Weights of a small self-supervised image encoder.
Model: 3.18M parameters, 32-pixel images, arch resnet_bottleneck, norm groupnorm, activation relu, depths [2, 2, 7, 2].
Data: trained on made-up ball-and-stick molecule models, 17.6 epochs.
Rows from block 8 of a small self-supervised image encoder, named by matrix and row number. Rows with one number belong to one channel. Each number is 50 + 10 x the weight over its row's rms, rounded and kept within 0 to 99. All counts start at 0.
After each channel's rows are labels from the 100 images, of 14848, where the channel reaches its highest value: "colour at peak" is the nearest of a few named colours to the mean colour under the peak. Only what is clearly more common there than usual is listed. The data: made-up ball-and-stick molecule models. In brackets: how many of the 100, against the usual share in percent.
# convs1: 3x3 conv (model.blocks.8.convs.1.weight, 96x96x3x3, standardized in use, each kernel summed), inputs 0-95
# convs2: expand pointwise conv (model.blocks.8.convs.2.weight, 384x96x1x1, standardized in use, transposed), outputs 0-63

convs1.31:50 53 59 50 49 49 50 49 50 50 50 48 50 51 50 53 50 49 50 48 50 50 49 50 47 49 51 50 50 51 51 43 48 46 24 54 51 47 53 47 50 51 53 50 49 00 50 52 50 50 50 48 51 41 66 50 59 51 51 51 40 49 52 50 50 37 50 52 50 50 50 31 50 35 33 44 95 06 50 51 50 50 52 50 53 48 50 54 70 51 53 50 50 53 51 50
convs2.31:50 50 50 50 50 50 50 50 50 50 50 50 50 50 50 50 51 50 50 50 50 51 50 52 51 50 50 50 50 50 50 51 50 50 50 50 51 50 50 50 50 50 50 50 50 50 50 49 50 50 50 50 50 50 50 50 50 50 50 50 50 50 50 99
colour at peak: black (91 vs 36.3)

convs1.61:49 50 51 50 48 51 50 13 51 51 50 58 49 50 50 51 52 49 51 52 51 48 51 50 50 49 49 50 50 49 45 52 51 52 36 99 50 48 50 50 50 55 50 49 50 50 50 50 50 48 50 53 48 50 51 50 51 50 50 49 59 50 50 50 50 50 51 58 50 49 51 55 50 49 52 50 51 49 50 53 51 43 51 50 48 35 50 57 50 59 50 50 56 50 49 53
convs2.61:50 50 51 50 50 50 50 50 50 50 50 51 49 50 50 50 53 50 50 50 50 50 50 57 51 50 51 50 49 51 49 54 49 50 50 49 27 50 48 50 50 62 50 55 50 50 50 46 50 50 50 49 50 50 50 49 50 50 99 50 50 50 51 50
colour at peak: black (94 vs 36.3)

convs1.93:69 50 91 50 72 47 55 68 62 46 48 59 47 43 43 45 48 49 47 46 42 50 45 52 67 42 52 46 45 49 51 52 51 49 50 52 47 47 53 50 49 49 40 46 43 56 47 50 51 52 77 80 50 48 72 47 46 48 44 49 41 47 44 45 46 56 48 50 47 50 51 52 48 50 75 75 81 69 47 46 50 48 69 49 45 56 49 47 50 46 44 48 47 49 55 52
convs2.93:47 53 56 48 45 66 54 45 53 49 68 49 45 46 51 47 53 49 53 46 38 45 47 53 41 44 42 59 38 61 55 57 48 60 68 39 51 52 67 77 50 22 65 45 50 52 58 44 60 45 42 52 39 48 42 55 44 62 53 64 50 49 60 45
colour at peak: black (87 vs 36.3)

convs1.19:41 59 35 57 34 63 51 50 36 49 61 47 77 52 54 58 64 40 34 47 63 48 63 44 46 77 60 72 56 41 43 46 54 39 54 51 49 50 70 63 48 46 53 47 42 39 66 46 55 60 44 32 59 46 32 52 50 60 51 59 41 61 57 41 55 63 53 52 55 50 33 48 64 57 36 31 46 59 51 70 42 54 50 52 60 50 58 38 49 46 46 57 42 38 52 57
convs2.19:56 44 49 42 62 47 61 51 55 44 15 65 51 53 40 72 43 56 42 50 61 50 58 37 55 49 51 42 50 37 49 38 61 49 38 50 54 45 39 50 59 62 49 55 64 53 32 66 50 44 54 47 54 57 50 42 47 43 46 49 44 41 38 55
colour at peak: white (62 vs 20.8)

convs1.43:49 52 54 51 82 42 55 45 51 52 51 57 50 52 44 51 50 51 46 65 58 50 44 55 69 50 52 51 52 50 61 51 31 37 52 72 56 40 49 53 48 47 59 48 51 99 53 71 49 44 62 31 51 41 24 50 45 48 43 50 53 54 54 53 51 69 52 44 55 48 45 45 49 45 50 39 48 73 47 54 49 48 52 49 55 57 56 56 47 55 47 50 64 49 52 51
convs2.43:50 50 27 50 51 45 69 50 50 50 51 43 50 50 48 52 48 50 50 54 52 63 50 52 50 50 52 47 44 43 48 48 49 50 40 49 26 50 22 43 50 59 47 50 50 50 28 53 50 50 48 41 51 55 50 48 54 50 39 34 50 48 49 52
colour at peak: black (91 vs 36.3)

convs1.10:50 46 92 43 68 49 48 54 54 46 47 49 46 57 47 48 45 49 53 57 51 51 46 48 65 51 51 47 47 56 47 57 53 56 45 50 50 51 58 47 48 49 54 50 49 71 48 51 49 51 69 91 49 45 69 48 47 53 50 46 70 50 42 50 48 63 49 59 52 52 53 49 48 48 73 76 79 71 49 44 52 46 54 50 47 68 49 56 54 54 53 42 50 52 47 48
convs2.10:47 53 65 50 48 66 31 40 29 50 71 51 45 47 54 47 52 49 54 51 56 27 47 44 43 44 42 59 43 63 64 58 51 59 67 42 58 54 71 60 50 38 66 40 49 68 50 48 60 67 43 40 38 51 38 55 50 62 49 73 51 51 62 41
colour at peak: black (86 vs 36.3)

convs1.34:56 53 98 51 77 48 53 61 65 51 52 56 51 50 44 50 49 44 48 58 53 48 50 51 51 50 49 50 50 48 46 63 47 44 45 44 52 53 52 53 47 54 46 52 50 71 52 54 53 55 72 97 48 47 61 47 50 49 47 50 55 54 46 49 54 57 51 51 49 50 52 49 50 49 61 80 73 70 48 48 50 47 60 45 50 55 47 54 49 48 44 48 53 52 53 50
convs2.34:48 52 46 49 48 56 48 45 56 45 50 51 45 47 51 50 50 49 52 45 50 52 47 53 44 44 45 56 46 52 60 53 57 59 50 39 49 51 47 53 50 70 56 51 50 50 34 50 58 28 45 49 44 26 47 51 43 62 36 48 51 45 56 49
colour at peak: black (86 vs 36.3)

convs1.40:59 52 85 43 72 48 50 59 56 45 47 49 45 53 46 46 48 56 51 62 48 50 46 49 60 46 51 48 43 53 46 64 53 58 47 51 50 48 52 46 47 48 54 46 44 79 50 44 49 52 75 83 53 45 71 50 45 50 46 47 67 51 40 47 48 53 47 53 51 53 52 49 46 54 75 81 73 66 48 48 50 51 56 49 44 71 50 51 49 58 60 47 49 49 47 47
convs2.40:48 52 89 49 48 63 39 44 49 61 88 51 46 47 54 48 53 49 53 51 52 45 47 51 44 44 43 58 49 62 65 58 52 57 67 42 35 53 74 65 49 36 64 46 49 54 55 48 58 55 46 30 40 15 43 54 48 61 61 75 52 51 58 53
colour at peak: black (82 vs 36.3)

convs1.3:51 50 50 50 46 55 48 53 06 47 49 48 57 50 51 50 50 50 50 50 49 51 49 50 46 48 50 51 50 50 51 49 51 50 50 50 50 50 33 50 50 64 50 53 50 52 49 56 50 50 49 51 50 50 55 50 50 50 51 50 51 45 47 86 50 51 50 48 66 50 51 49 50 56 99 48 47 45 85 48 50 54 37 49 51 41 49 50 50 52 24 51 50 42 50 50
convs2.3:50 50 50 50 49 50 50 50 36 50 50 50 49 50 50 50 52 50 50 50 50 50 50 54 50 50 50 50 50 51 51 52 50 50 51 50 50 50 51 50 50 50 50 50 50 50 50 48 50 50 50 50 50 64 50 50 50 50 50 50 50 50 50 50
colour at peak: black (70 vs 36.3)

convs1.78:51 50 58 50 50 51 50 49 50 50 50 48 39 50 51 51 52 50 50 51 51 50 49 51 52 46 48 50 50 45 49 43 51 49 71 64 50 45 46 50 52 26 50 50 53 54 49 50 49 49 49 34 49 50 51 50 44 50 47 49 51 49 52 51 51 52 51 47 51 54 50 45 50 50 53 53 56 49 50 48 25 99 51 51 50 47 51 48 50 52 51 50 49 48 48 42
convs2.78:50 50 50 50 49 50 50 50 50 50 50 51 49 50 50 50 51 50 50 50 50 50 50 56 50 50 50 50 50 51 50 52 00 50 50 50 50 50 49 50 50 51 50 51 50 50 50 48 50 50 50 50 50 50 50 50 51 50 50 50 50 50 50 50
colour at peak: white (53 vs 20.8); pink (40 vs 19.7)

convs1.70:63 50 93 45 73 43 52 52 61 45 47 55 35 52 52 47 45 45 52 57 50 47 43 48 63 45 51 48 48 49 45 60 52 62 51 49 49 47 51 45 47 44 55 51 49 74 52 50 51 50 67 84 51 47 69 50 47 50 49 50 72 53 49 50 48 56 45 46 52 45 47 47 48 49 70 82 65 72 48 48 48 48 58 48 47 72 51 49 49 55 54 46 47 50 46 49
convs2.70:48 53 50 49 47 66 53 42 50 51 48 50 45 47 53 47 50 49 52 50 00 44 47 49 43 45 43 58 55 64 46 56 42 59 66 41 51 53 57 64 49 43 66 48 49 61 55 47 59 52 45 31 38 48 42 55 51 62 58 64 51 53 60 59
colour at peak: black (84 vs 36.3)

convs1.38:47 40 50 53 43 70 45 51 47 48 48 31 84 46 50 49 77 47 53 47 52 60 39 39 42 37 68 66 51 56 54 47 53 47 55 53 49 52 72 52 49 72 51 42 52 47 50 46 47 46 47 52 39 53 52 49 45 49 51 51 56 56 47 53 47 40 51 74 56 55 61 78 56 48 48 39 42 50 52 76 79 57 49 53 53 48 59 60 52 52 45 43 63 60 53 60
convs2.38:56 43 43 42 60 51 59 52 62 50 73 69 51 54 42 70 48 57 43 50 50 51 58 44 52 50 52 43 50 42 50 44 42 51 44 50 34 45 50 59 58 57 48 57 62 55 58 64 51 49 53 50 52 46 50 43 45 42 50 54 46 44 38 53
colour at peak: white (70 vs 20.8)

convs1.54:49 62 32 54 41 53 61 53 40 57 62 39 67 48 54 59 59 36 44 39 58 42 65 41 45 68 59 58 51 49 42 43 44 36 46 45 54 61 54 52 41 62 46 43 46 38 53 45 58 66 42 40 58 54 41 55 52 52 55 66 48 54 51 50 46 44 54 77 55 55 34 75 54 48 45 39 47 56 55 66 77 60 49 44 43 57 57 71 53 38 52 54 73 65 46 61
convs2.54:55 44 33 43 59 47 55 53 65 50 48 67 51 53 40 70 44 56 42 51 36 52 58 31 54 48 50 42 17 37 50 37 66 50 39 50 60 45 43 49 56 50 48 51 62 50 01 66 50 35 53 54 54 56 51 44 48 42 48 52 44 41 40 45
colour at peak: white (62 vs 20.8)

convs1.15:54 50 88 46 78 52 51 58 60 48 48 48 51 53 41 47 45 57 50 59 45 48 39 49 60 47 49 45 45 56 46 54 53 58 51 47 53 44 52 46 47 39 50 47 46 68 48 46 49 51 73 84 47 45 69 49 47 50 47 48 64 48 40 46 46 52 43 56 48 47 47 50 48 51 72 73 82 73 47 46 47 47 56 49 43 67 50 41 51 51 54 45 50 41 46 42
convs2.15:47 53 56 49 47 64 25 42 51 52 48 49 45 46 53 48 52 49 52 48 50 50 47 47 43 44 42 58 51 62 75 57 49 59 65 40 44 53 74 58 49 39 65 48 49 56 52 49 59 52 46 28 39 59 41 54 44 63 51 68 51 49 59 50
colour at peak: black (85 vs 36.3)

convs1.32:49 44 30 53 39 51 58 37 46 49 50 44 42 49 52 52 53 56 49 42 52 47 49 53 57 43 58 51 54 49 51 40 52 43 51 50 54 42 48 53 58 40 42 49 51 22 49 52 52 51 45 15 48 58 59 51 53 50 68 53 00 47 55 58 52 51 51 54 51 46 50 51 50 49 53 39 29 51 51 52 47 46 48 51 53 42 50 43 50 45 52 51 53 53 48 50
convs2.32:50 50 50 50 50 50 50 50 50 50 50 51 50 50 50 50 51 50 50 50 50 50 50 54 50 50 51 50 46 50 50 51 00 50 50 50 50 50 50 50 50 50 50 51 50 50 50 49 50 50 50 49 50 50 50 50 51 50 50 50 50 50 50 50
colour at peak: black (99 vs 36.3)

convs1.91:47 49 61 51 55 52 50 38 48 51 51 49 54 48 48 49 49 50 51 63 52 51 47 49 50 51 53 51 49 49 51 51 50 52 50 48 50 50 50 49 11 55 50 49 50 48 50 49 48 53 50 56 51 00 49 51 50 50 49 49 55 53 51 47 49 52 47 52 51 49 52 49 50 51 38 41 47 53 93 51 48 36 51 50 51 46 54 51 50 50 41 50 52 52 48 47
convs2.91:50 50 50 50 50 49 50 49 50 42 77 50 49 50 50 50 51 50 50 50 50 50 50 52 51 50 51 50 51 50 52 50 99 50 48 50 56 50 48 50 50 51 50 50 50 50 50 50 50 50 50 51 51 50 51 50 50 50 50 50 50 50 50 01
colour at peak: white (57 vs 20.8); pink (40 vs 19.7)

convs1.75:39 44 43 59 43 63 59 48 44 58 63 52 71 58 49 40 62 43 63 49 50 58 52 36 40 69 66 60 50 54 42 44 47 50 52 50 46 62 56 50 31 83 53 47 46 49 45 43 60 58 47 44 62 48 49 54 51 54 57 64 62 37 48 47 37 44 55 55 51 45 63 66 51 54 40 43 46 43 60 77 82 60 37 46 51 46 51 63 48 58 53 41 60 44 60 53
convs2.75:54 45 99 45 58 50 47 49 17 50 30 58 51 52 43 63 47 55 45 32 55 70 56 38 53 48 50 45 52 46 52 45 48 51 46 50 56 46 50 51 56 50 50 52 60 50 54 62 50 47 51 41 55 50 48 46 50 45 44 52 46 42 41 50
colour at peak: white (65 vs 20.8)

convs1.37:48 55 45 54 53 70 57 42 50 58 55 54 77 46 49 48 59 31 48 52 55 62 32 37 36 63 70 40 50 51 32 48 44 49 43 45 57 46 59 54 40 68 51 44 40 49 41 44 55 68 53 59 72 52 58 59 58 59 59 68 50 51 54 40 40 50 50 47 53 37 52 69 52 40 42 54 60 63 61 69 73 60 47 56 59 39 63 35 47 49 54 46 68 50 43 51
convs2.37:54 45 49 44 60 48 39 49 67 50 50 62 51 52 42 64 45 55 43 66 62 53 56 32 53 48 51 44 53 45 50 43 55 51 40 50 73 47 41 48 56 51 50 59 60 42 54 63 49 49 51 65 55 51 51 43 51 44 56 45 46 43 42 68
colour at peak: white (68 vs 20.8)

convs1.16:51 49 48 49 55 53 50 49 50 43 49 50 64 33 52 53 51 49 51 52 51 51 41 49 47 48 37 55 50 44 51 51 70 51 77 17 53 42 43 50 57 00 50 50 50 40 48 49 49 50 46 58 23 64 52 46 50 42 37 57 46 48 57 51 49 47 51 45 50 49 67 44 33 46 58 46 28 45 50 55 43 37 50 49 51 52 48 57 50 56 52 50 52 49 49 49
convs2.16:50 50 45 50 50 50 51 50 50 50 50 51 50 50 50 50 51 50 50 50 50 54 50 52 51 50 50 50 50 50 46 51 50 50 50 50 51 50 44 50 50 50 50 50 50 50 51 50 50 50 50 50 50 50 50 50 50 50 50 50 50 50 50 48
colour at peak: black (97 vs 36.3)

convs1.46:51 49 71 50 47 55 50 52 50 50 52 65 40 49 50 53 58 52 50 52 63 44 54 50 50 46 45 46 51 57 48 56 52 51 56 49 50 55 47 50 52 47 60 50 51 50 46 50 50 47 18 48 32 47 31 48 48 50 30 49 42 48 51 51 48 70 50 38 50 50 46 59 51 69 52 52 57 56 50 50 51 00 49 46 60 49 54 36 57 53 51 47 46 42 46 68
convs2.46:50 50 50 50 50 50 51 50 48 41 50 50 50 50 50 51 51 50 50 50 99 85 50 52 50 50 50 50 50 49 48 51 50 50 50 50 50 50 44 47 50 43 50 51 50 00 50 49 50 50 50 50 49 82 50 50 52 50 50 49 50 50 49 50
colour at peak: white (61 vs 20.8)

convs1.28:49 38 49 49 49 81 52 50 46 47 56 69 73 53 52 45 50 49 54 52 48 67 48 43 42 55 47 43 50 67 45 54 55 52 58 50 57 50 33 51 44 54 51 40 52 53 51 51 52 56 51 48 47 51 54 61 52 55 58 53 59 47 51 52 47 36 51 70 51 44 75 75 57 44 45 52 51 49 55 81 91 68 51 49 47 49 61 60 53 60 51 48 64 38 48 54
convs2.28:53 46 50 46 60 50 48 48 45 50 51 59 51 52 44 66 48 54 46 50 50 56 56 43 53 48 50 46 45 48 51 49 50 51 47 50 50 47 50 50 57 50 50 57 61 50 47 60 50 50 52 49 52 49 49 46 49 45 99 50 47 41 43 48
colour at peak: white (69 vs 20.8)

convs1.27:57 56 97 46 84 45 53 61 55 48 50 56 54 48 42 48 64 47 54 62 53 51 49 47 60 50 44 53 51 49 43 64 53 58 50 49 53 58 53 49 53 56 52 49 49 66 48 49 48 51 65 87 52 48 65 49 49 48 46 50 57 44 49 48 47 51 47 57 49 45 50 46 49 53 69 75 72 73 51 45 47 50 51 52 43 65 49 57 48 48 56 51 57 50 46 49
convs2.27:47 53 47 49 48 58 38 40 50 49 29 54 44 46 53 49 51 49 52 47 52 53 46 47 42 42 41 58 47 59 59 57 50 62 51 37 30 53 45 50 50 51 62 46 50 49 40 51 61 39 45 47 40 51 43 53 42 65 49 49 53 47 59 49
colour at peak: black (86 vs 36.3)

convs1.45:44 50 62 58 51 52 51 52 29 48 50 46 57 49 59 51 50 50 41 50 99 47 48 49 51 50 53 46 50 47 51 26 52 48 49 48 50 47 51 50 50 48 48 50 48 52 50 44 50 53 50 69 47 50 53 49 48 48 49 49 53 51 51 50 50 56 49 44 50 52 50 74 50 51 51 53 50 53 49 49 47 51 50 49 53 51 49 52 50 50 50 52 50 47 48 48
convs2.45:50 50 50 50 50 50 51 50 50 50 50 50 50 50 50 50 51 50 50 00 50 50 50 52 50 50 51 50 50 50 50 51 50 50 50 50 62 50 46 50 50 50 50 50 50 50 67 49 50 50 50 50 50 50 50 50 51 50 92 50 50 50 50 50
colour at peak: grey (40 vs 8.8); brown (37 vs 13.2)

convs1.39:46 51 58 50 49 53 51 49 49 55 53 53 56 50 52 50 51 51 50 51 49 49 51 50 49 49 52 50 50 15 59 50 51 48 50 49 49 50 45 50 49 49 50 51 49 51 50 23 50 53 47 53 05 50 50 49 71 42 40 50 53 49 50 50 50 65 49 76 50 48 47 57 00 50 50 52 49 50 45 53 51 51 49 77 50 48 61 50 50 51 50 52 46 47 51 50
convs2.39:50 50 51 50 50 49 51 49 50 50 50 50 49 50 50 50 51 50 50 50 50 50 50 53 51 51 51 50 50 51 50 51 41 50 49 50 50 50 45 48 50 52 50 49 50 50 50 50 50 50 50 50 50 50 50 49 51 50 50 50 50 50 50 50
colour at peak: white (65 vs 20.8)

convs1.11:58 45 34 50 42 77 52 48 48 53 70 58 90 52 46 49 42 38 44 47 52 65 51 48 59 64 52 54 48 51 49 53 53 46 55 50 52 45 41 54 44 73 44 42 41 43 40 48 52 71 51 44 43 51 46 55 48 53 50 61 40 51 58 53 49 56 56 32 53 49 68 47 57 55 40 42 59 54 62 77 56 66 35 62 47 41 68 56 54 44 55 40 60 36 43 54
convs2.11:54 46 49 45 60 50 49 49 49 50 51 57 51 52 43 60 47 54 45 50 51 68 55 41 53 47 50 45 51 43 50 47 85 51 47 50 79 47 44 50 57 53 50 58 59 47 50 62 50 49 51 47 56 50 50 44 50 45 62 46 46 41 42 44
colour at peak: white (73 vs 20.8)

convs1.24:47 51 65 48 64 49 52 45 47 49 51 50 49 44 44 42 54 46 39 58 57 49 43 51 54 51 59 49 50 50 56 54 68 58 53 52 53 43 51 50 54 54 51 55 41 99 49 46 50 47 51 53 54 50 46 50 19 50 50 50 34 53 49 44 48 69 49 46 45 38 49 42 50 51 78 57 68 46 49 56 52 51 50 51 48 25 55 55 58 65 49 47 50 44 54 41
convs2.24:49 50 00 50 51 49 52 49 48 50 46 52 48 49 50 50 49 50 50 41 73 50 49 54 49 48 49 50 51 42 49 49 50 53 44 45 37 50 31 43 51 62 51 50 50 50 50 54 51 35 50 50 49 44 48 49 50 56 34 39 49 49 51 48
colour at peak: black (86 vs 36.3)

convs1.2:61 49 57 36 64 49 49 38 56 51 48 51 47 45 53 52 53 44 29 57 54 48 44 51 54 45 52 53 52 49 52 61 46 54 58 57 30 50 52 47 62 43 48 49 53 61 51 47 72 49 45 70 46 37 44 52 51 50 49 67 49 48 00 54 49 48 51 59 52 52 51 58 50 51 22 39 53 44 50 81 50 49 45 47 51 50 51 50 52 51 48 57 51 30 49 52
convs2.2:50 50 51 50 50 50 61 48 50 50 50 52 48 50 50 50 51 50 50 50 50 50 50 53 50 50 50 49 54 42 38 50 53 51 45 46 00 50 21 34 50 52 51 50 52 50 49 51 51 50 50 47 47 50 52 49 54 52 48 41 50 49 51 44
colour at peak: black (67 vs 36.3); brown (32 vs 13.2)

convs1.14:61 47 59 50 53 50 49 50 49 44 49 49 45 58 51 48 48 48 51 51 50 53 44 51 52 47 44 59 50 49 49 52 57 52 51 75 23 19 57 50 44 48 50 50 21 62 48 40 50 50 49 43 41 50 50 50 45 50 50 62 56 99 51 51 50 50 58 45 50 83 52 42 50 51 43 56 49 59 50 48 48 50 50 50 50 52 49 53 50 58 50 49 50 50 48 51
convs2.14:50 50 50 50 50 49 50 49 50 50 50 50 49 50 50 50 51 50 50 50 77 50 50 53 50 50 50 50 50 51 50 51 50 50 50 50 50 50 48 50 50 50 50 50 50 50 50 49 50 50 50 50 50 58 50 50 51 50 58 50 50 50 50 50
colour at peak: grey (53 vs 8.8)

convs1.33:50 50 60 49 48 51 47 51 51 60 50 46 48 50 52 51 66 51 52 49 50 49 48 51 56 45 70 49 51 50 48 53 50 51 50 52 57 49 11 50 51 64 99 52 49 43 48 57 51 51 51 61 45 50 57 51 67 50 51 50 50 47 53 51 45 57 50 48 49 49 50 54 51 48 51 76 54 48 50 50 48 49 50 50 14 48 43 56 55 53 46 47 49 21 48 49
convs2.33:50 50 50 50 50 50 50 50 53 31 00 51 49 50 50 50 51 50 50 50 39 50 50 52 51 50 50 50 50 50 50 51 50 50 50 50 50 50 50 50 50 50 50 50 50 50 50 50 50 50 50 50 50 38 50 50 50 50 50 50 50 50 50 14
colour at peak: black (97 vs 36.3)

convs1.22:53 58 98 45 89 48 54 58 58 47 45 48 48 39 44 50 39 56 55 54 54 52 37 55 55 39 50 52 47 51 56 61 43 60 47 41 51 38 55 50 48 47 42 37 46 81 48 46 52 53 65 76 51 46 55 48 52 49 48 44 72 46 47 53 46 68 45 48 52 46 50 42 58 52 46 64 48 63 50 49 42 49 55 49 47 48 60 45 53 55 46 44 65 49 51 50
convs2.22:49 52 24 49 48 51 46 45 48 49 30 49 47 48 50 50 49 50 50 50 51 50 48 55 46 46 47 52 52 51 48 53 50 56 48 42 50 51 33 50 50 50 53 49 50 50 62 53 55 26 47 29 42 25 50 51 50 58 67 39 52 50 54 50
colour at peak: black (76 vs 36.3)

convs1.29:43 58 34 52 37 63 54 41 42 50 56 46 71 51 49 51 50 42 51 44 47 70 57 48 39 87 67 58 48 55 54 40 45 42 47 48 49 61 56 50 37 89 46 49 45 41 52 47 53 60 45 34 71 49 42 50 51 52 52 53 51 51 42 48 48 42 48 62 50 47 60 74 56 59 47 35 44 45 59 64 66 63 40 45 53 49 56 64 49 43 47 52 54 53 59 50
convs2.29:56 43 51 43 58 48 53 51 53 47 37 67 51 53 40 71 46 56 41 51 22 51 59 36 54 49 50 42 53 40 53 39 50 50 43 50 47 45 46 52 56 48 49 55 62 46 54 66 50 43 54 56 55 47 50 43 50 42 48 52 45 43 37 50
colour at peak: white (60 vs 20.8)

convs1.1:43 49 32 62 44 52 46 48 45 53 50 44 75 41 56 54 64 35 39 41 46 59 60 41 38 63 59 50 53 53 47 50 50 39 49 51 43 60 59 56 39 79 43 48 42 48 59 42 52 56 49 48 63 53 44 42 48 55 46 49 38 57 51 38 47 38 47 75 50 52 61 74 41 54 45 32 41 56 52 66 78 66 47 42 45 38 59 67 44 39 44 60 64 58 52 59
convs2.1:56 43 48 42 60 51 42 51 67 51 54 64 51 53 39 70 43 56 41 50 32 59 59 42 52 49 50 42 47 42 50 39 50 51 45 51 47 44 44 53 57 43 50 54 63 36 50 64 50 48 55 50 53 50 53 43 45 42 35 51 44 37 36 44
colour at peak: white (67 vs 20.8)